From a checkpoint of a small image classifier.
Model: 2.88M parameters, arch inception, norm batchnorm, activation silu, depths [3, 6, 3], widths [160, 272, 480].
Training: soap at rate 0.0027, 3600 steps, batches of 64, held-out accuracy 98%.
Data: 195000 training examples, 1.2 epochs.
Rows from block 7, named by matrix and row number. Rows with one number belong to one channel. Each number is 50 + 10 x the weight over its row's rms, rounded and kept within 0 to 99. All counts start at 0. After the name is the row's rms in percent of the matrix's.
# r30: branch 2 reduce pointwise conv (model.blocks.7.r3.0.weight, 68x272x1x1), inputs 55-109
# b30: branch 2 3x3 conv (model.blocks.7.b3.0.weight, 102x68x3x3, transposed), outputs 7-13, a 3x3 kernel for each
r30.29 128:46 59 67 50 65 48 73 42 47 47 87 30 52 66 48 61 58 46 51 61 55 46 49 58 61 60 37 63 59 51 43 43 41 64 46 43 40 47 55 54 63 28 49 55 40 53 48 43 41 57 48 39 68 44 45
b30.29 132:44 39 69 41 48 31 52 67 42 49 47 51 42 44 41 49 41 53 50 40 40 58 50 45 55 48 37 32 50 47 59 31 41 59 57 43 62 46 39 44 60 48 56 48 54 49 64 43 44 56 46 47 47 45 40 42 63 29 32 19 44 39 37
r30.30 102:45 46 35 50 43 36 45 37 42 51 57 47 36 48 44 52 48 70 39 49 54 36 49 52 52 48 45 72 56 64 49 50 55 57 51 44 57 47 15 47 17 59 50 55 46 34 57 50 31 47 45 74 52 51 54
b30.30 106:69 42 42 67 44 62 55 56 63 55 51 52 42 38 42 39 35 45 59 41 67 56 54 62 53 43 46 34 60 48 55 56 52 65 33 38 64 35 50 59 55 47 47 60 67 46 50 49 50 41 60 57 46 47 41 43 47 41 42 52 32 57 56
r30.31 098:44 67 39 51 55 60 62 40 41 66 55 46 45 45 43 55 47 36 38 52 42 40 46 46 49 50 57 47 54 44 59 43 78 65 43 38 58 49 55 55 42 44 42 50 72 99 69 44 47 70 53 56 63 57 53
b30.31 097:46 41 68 53 37 44 44 35 30 40 41 45 45 27 38 61 44 50 38 39 45 44 41 42 59 52 31 29 37 48 29 43 48 59 71 74 49 53 54 52 45 42 50 23 16 35 48 39 55 52 49 38 47 50 48 25 47 64 53 60 41 42 67
r30.32 078:24 34 58 56 60 80 49 39 60 65 59 43 33 37 40 44 50 50 47 48 56 50 50 55 54 62 48 40 45 54 66 45 54 47 40 43 57 56 53 46 35 38 36 71 58 90 54 48 47 54 51 65 51 53 65
b30.32 087:30 49 46 58 39 34 61 51 56 35 39 44 44 40 49 72 42 36 44 62 43 44 63 37 57 45 52 50 44 65 52 54 64 38 37 54 47 48 41 63 32 35 55 48 44 43 46 43 40 37 47 49 43 49 58 13 76 71 49 60 48 28 72
r30.33 095:46 45 41 32 52 60 40 61 67 42 25 35 59 37 40 31 46 44 55 56 48 56 50 50 55 54 61 36 59 40 49 54 27 40 37 45 38 59 38 25 59 39 31 47 45 72 65 40 65 52 51 48 28 60 62
b30.33 095:64 54 58 41 52 58 55 32 42 63 45 51 61 61 65 42 43 23 53 45 56 42 48 41 41 47 52 67 39 64 60 47 54 25 33 62 46 51 69 51 40 53 44 48 36 64 63 37 54 66 51 51 40 54 52 64 38 70 45 34 42 43 57
r30.34 082:46 43 47 44 50 35 61 43 50 50 65 33 54 55 57 42 46 41 41 40 68 56 60 46 52 50 57 46 61 41 56 55 53 50 50 43 49 58 43 46 34 47 29 53 54 64 51 59 42 53 57 64 40 41 53
b30.34 087:50 57 42 54 62 47 60 53 42 56 58 41 44 40 55 51 50 49 47 40 48 46 29 61 59 55 34 41 53 49 52 60 52 63 44 55 60 47 48 66 52 51 48 38 39 57 65 60 64 56 51 43 53 44 38 43 57 48 54 39 47 59 52
r30.35 084:66 37 56 34 42 51 54 34 63 46 52 64 80 44 44 46 37 39 63 64 46 55 44 59 53 55 28 49 49 43 62 47 52 58 40 38 55 45 44 46 63 58 61 60 38 53 46 61 63 47 53 35 37 50 60
b30.35 102:29 63 56 33 50 57 43 48 51 67 48 46 51 33 67 52 49 52 48 56 47 46 46 44 51 38 56 67 46 38 76 39 32 63 38 52 55 47 46 42 51 71 47 37 44 51 57 48 59 52 45 45 45 38 37 56 60 53 29 46 43 41 62
r30.36 114:59 58 49 58 58 60 43 41 69 53 35 68 48 45 49 47 41 62 53 45 46 45 55 52 54 52 42 46 42 49 51 39 42 38 49 58 41 42 40 64 16 60 46 51 55 18 43 48 58 50 51 63 40 46 46
b30.36 105:50 50 53 70 79 71 54 30 52 61 61 41 53 50 45 57 57 65 50 51 35 58 38 39 49 49 59 39 47 41 63 51 33 64 49 43 59 37 46 69 51 62 55 38 52 45 55 57 49 49 44 38 58 51 65 47 50 72 45 45 59 45 79
r30.37 089:49 41 33 33 53 58 51 50 37 64 39 34 51 43 56 51 50 47 54 45 43 48 54 59 42 49 48 44 49 45 50 48 64 48 45 57 53 46 30 47 36 48 52 57 55 56 59 47 42 51 52 67 60 52 48
b30.37 079:46 56 53 54 48 44 67 62 30 55 45 48 41 58 65 57 48 55 54 57 52 61 44 36 57 39 35 38 48 68 38 22 56 36 60 52 52 48 44 46 45 59 39 35 40 26 45 49 45 43 51 57 48 61 71 33 61 80 45 67 73 40 54
r30.38 088:56 51 49 33 50 49 36 55 32 54 45 32 65 30 43 46 58 46 48 65 50 64 49 49 39 65 41 58 53 54 42 49 36 47 49 48 45 53 36 32 96 41 34 42 61 66 57 61 31 45 52 68 46 50 47
b30.38 088:54 56 61 38 47 45 75 25 45 64 48 59 41 57 65 39 32 32 58 32 41 37 36 44 69 59 58 51 61 46 64 57 32 50 57 52 52 44 42 38 47 66 69 36 23 70 60 55 56 48 57 45 45 47 45 46 20 43 54 45 43 60 30
r30.39 088:67 46 47 41 44 60 39 53 55 65 34 42 51 54 51 41 52 44 52 44 55 69 49 38 39 39 47 55 47 34 62 59 49 43 44 33 58 47 45 46 42 56 50 44 43 45 48 59 56 42 42 28 34 37 50
b30.39 081:51 38 58 51 56 44 39 64 61 84 61 42 55 42 49 42 54 49 68 43 50 59 42 41 56 56 49 49 48 28 53 36 53 75 43 34 59 62 80 52 32 53 59 36 47 49 56 46 55 60 50 47 69 36 44 61 55 47 65 40 33 48 44
r30.40 093:47 24 29 35 38 58 55 54 33 42 47 36 57 38 51 50 39 36 40 31 42 54 51 54 55 51 17 48 52 51 67 46 47 46 50 41 39 38 40 34 27 41 60 60 61 46 61 50 47 64 51 52 56 44 44
b30.40 082:40 57 44 51 46 37 46 50 39 53 56 46 43 58 55 41 42 53 54 48 44 47 53 58 51 48 27 57 27 64 67 39 54 49 44 47 59 62 56 48 41 44 61 44 50 38 41 56 50 42 40 50 55 30 79 43 67 80 38 52 51 42 44
r30.41 085:53 61 61 49 54 39 69 49 51 77 45 45 55 54 54 48 45 35 43 55 51 46 40 56 47 48 52 57 48 35 77 58 54 45 30 33 49 50 57 44 47 33 54 49 41 48 44 62 33 44 62 35 62 55 46
b30.41 084:57 52 38 44 51 40 62 61 55 64 47 35 25 44 57 51 48 56 37 46 25 39 48 47 51 48 43 57 42 58 67 40 39 52 51 47 31 45 48 66 43 69 74 39 59 36 33 41 59 43 39 46 48 64 30 44 50 44 53 53 36 46 51
r30.42 107:36 32 53 38 48 53 48 34 35 61 37 37 40 43 37 47 46 59 59 37 41 46 60 55 48 51 21 46 48 55 64 47 66 47 45 49 57 42 43 48 41 58 56 70 55 60 56 53 29 56 55 47 50 52 55
b30.42 108:52 61 47 43 47 49 47 49 36 43 49 48 44 51 51 58 36 56 58 56 32 56 61 45 56 37 54 44 44 53 48 47 62 54 55 51 46 42 41 44 44 49 47 58 43 36 44 52 49 39 45 50 48 48 74 40 65 61 49 61 47 36 32
r30.43 120:56 68 43 37 53 49 46 42 40 53 54 21 37 50 45 52 50 42 38 48 47 41 52 39 55 40 52 47 52 48 62 47 73 63 46 47 53 40 40 43 58 50 56 50 64 99 58 40 53 60 54 58 54 55 42
b30.43 125:40 66 50 59 42 42 36 32 41 45 34 43 42 36 53 58 48 53 39 41 46 50 43 35 53 48 49 33 32 51 36 44 48 53 68 72 39 50 52 58 43 50 39 35 49 42 47 50 55 38 54 45 50 48 51 37 56 70 43 55 46 39 64
r30.44 100:50 39 30 42 66 53 35 44 31 56 47 41 40 46 47 50 44 38 46 49 46 47 57 49 43 56 51 42 56 49 68 49 53 34 41 41 45 46 35 53 35 39 59 52 51 80 54 45 36 55 54 51 49 48 47
b30.44 099:48 56 56 51 57 33 50 44 50 45 41 47 39 47 41 57 44 63 38 52 46 44 38 54 43 41 48 58 44 65 46 37 63 52 55 45 48 44 41 53 49 47 47 60 47 29 31 37 47 29 46 40 49 51 63 41 67 62 38 72 35 28 73
r30.45 088:55 50 40 46 46 37 42 54 75 38 54 70 39 36 66 47 49 54 61 58 52 43 56 43 40 38 47 53 29 55 51 54 34 44 56 47 51 49 60 52 29 56 62 55 48 64 59 47 61 36 56 45 56 43 49
b30.45 089:48 86 71 44 73 66 64 48 62 59 57 46 38 53 50 31 45 56 36 40 45 36 36 47 47 57 46 43 62 47 44 41 39 48 42 49 59 62 42 56 38 61 52 27 39 46 38 32 49 66 45 44 56 43 39 54 72 46 51 75 34 55 61
r30.46 088:53 44 61 47 44 57 51 30 60 74 45 44 50 35 51 53 46 63 45 50 50 46 50 53 51 48 35 44 53 44 38 48 50 36 48 53 49 45 47 35 37 50 58 67 61 51 52 46 42 52 46 53 53 50 49
b30.46 083:50 52 59 49 32 77 51 27 59 47 37 39 42 49 52 64 41 53 56 56 32 47 62 48 56 46 43 48 52 49 33 52 46 46 46 40 49 42 59 42 51 53 50 57 51 58 45 60 40 39 48 57 60 52 65 28 44 82 39 45 65 39 40
r30.47 092:60 44 54 41 42 41 49 57 64 49 43 55 63 45 51 61 49 43 45 64 52 38 45 60 55 52 32 42 38 62 60 46 53 50 40 44 39 44 51 70 70 36 58 57 44 44 56 44 75 53 42 47 55 26 49
b30.47 093:58 79 61 43 64 46 35 40 53 62 37 60 41 38 50 50 57 51 39 56 49 54 66 55 49 36 58 52 42 49 76 45 55 56 53 48 49 58 33 35 58 56 46 41 51 58 51 53 57 53 57 52 58 39 39 61 47 36 38 48 51 38 50
r30.48 133:58 12 37 22 32 69 46 54 31 44 46 38 47 44 50 49 47 45 50 34 41 45 66 60 46 67 37 40 43 51 60 43 53 54 51 50 58 38 36 50 53 42 56 53 51 45 41 56 44 54 55 51 45 47 44
b30.48 138:52 71 35 36 53 22 54 49 42 59 46 50 46 56 56 43 54 47 69 45 31 42 65 40 49 39 44 46 24 71 52 31 76 38 58 37 67 56 45 31 38 48 43 48 51 48 46 57 55 45 45 55 51 40 81 50 70 83 52 48 43 53 31
r30.49 093:34 72 33 58 42 50 35 47 45 70 47 35 49 39 36 48 38 50 48 48 50 43 51 49 45 52 62 60 50 52 52 51 69 60 42 43 53 53 69 63 35 29 42 41 61 84 73 45 45 54 62 57 57 58 51
b30.49 084:42 26 76 49 52 53 45 20 48 53 31 36 46 36 51 83 42 63 54 54 42 58 38 47 58 43 34 42 46 41 35 44 55 62 67 56 34 54 49 51 45 51 40 40 53 35 44 45 41 42 51 41 36 58 44 57 50 44 47 71 42 42 73
r30.50 107:48 33 59 75 61 69 41 39 48 61 59 51 44 55 43 62 49 57 44 71 59 45 52 67 54 68 42 55 52 49 43 52 37 55 50 48 66 39 43 33 49 56 45 75 50 51 58 47 64 66 47 32 62 58 49
b30.50 113:29 49 52 34 43 61 67 49 48 38 52 71 46 37 46 53 41 41 38 58 44 67 58 57 58 55 52 60 40 31 58 64 57 38 38 61 42 42 53 52 44 47 50 62 51 54 41 60 44 46 58 56 51 46 25 54 64 43 59 52 65 50 21
r30.51 107:53 48 58 44 43 53 52 74 39 44 38 60 42 58 66 38 48 59 59 39 57 54 56 51 41 50 48 36 41 47 51 54 38 55 41 43 36 52 23 24 69 57 52 47 66 59 44 60 47 44 49 55 48 59 53
b30.51 102:61 51 27 43 53 32 42 49 58 43 44 60 41 49 56 49 49 43 40 48 67 35 53 70 46 63 48 74 39 55 44 52 65 39 45 70 60 38 59 41 50 43 41 58 63 62 41 50 52 55 45 64 57 55 41 66 57 57 47 43 34 76 43
r30.52 124:54 42 52 38 41 52 41 58 38 57 49 47 61 38 47 49 44 38 49 50 41 52 46 49 55 49 73 43 48 41 57 44 57 46 51 37 44 59 62 35 36 46 53 47 59 70 50 39 49 55 65 41 61 50 51
b30.52 137:55 48 70 66 44 63 40 43 29 43 42 45 55 48 60 49 62 49 59 43 44 51 43 37 52 41 38 42 54 57 53 32 55 43 73 55 66 43 47 52 53 32 46 35 31 44 60 47 52 34 64 41 60 33 74 41 65 59 42 47 42 44 51
r30.53 112:49 24 28 48 47 56 57 47 35 46 59 37 65 50 32 33 40 41 40 29 46 47 50 46 37 53 35 30 53 59 81 47 67 31 37 42 16 44 44 46 47 57 55 47 61 36 44 58 46 45 51 53 51 45 38
b30.53 102:49 59 40 55 73 20 38 63 43 54 48 41 40 59 42 51 66 62 62 56 56 47 54 37 51 68 41 63 49 52 57 40 52 53 63 54 61 43 52 55 69 39 38 47 63 47 41 54 52 46 39 45 52 39 62 51 64 54 38 44 29 57 60
r30.54 135:52 53 80 54 34 41 45 50 42 49 44 56 37 59 56 34 54 45 46 41 51 60 46 41 49 45 43 63 44 52 61 53 64 43 45 40 40 45 31 55 37 51 56 39 54 51 55 61 44 44 52 62 50 58 58
b30.54 150:55 46 31 72 32 69 53 65 46 55 40 60 48 48 33 54 56 53 47 50 74 53 48 70 51 50 53 48 55 47 52 55 54 71 32 35 50 38 59 53 63 44 36 70 68 54 58 37 51 59 51 58 49 59 43 52 63 35 28 61 37 68 36
r30.55 087:45 43 24 52 41 53 45 47 33 49 58 36 52 43 41 49 38 37 58 53 41 42 50 44 54 53 81 44 51 47 41 49 53 37 43 61 59 70 71 51 31 56 43 51 42 83 64 44 63 51 49 42 41 43 45
b30.55 083:51 57 65 52 40 43 53 34 33 49 61 51 50 63 50 42 55 44 40 51 55 43 45 52 55 61 37 59 48 54 51 49 63 48 60 70 49 50 49 51 39 54 46 58 33 58 51 47 54 56 61 55 51 49 56 47 37 42 48 54 65 53 46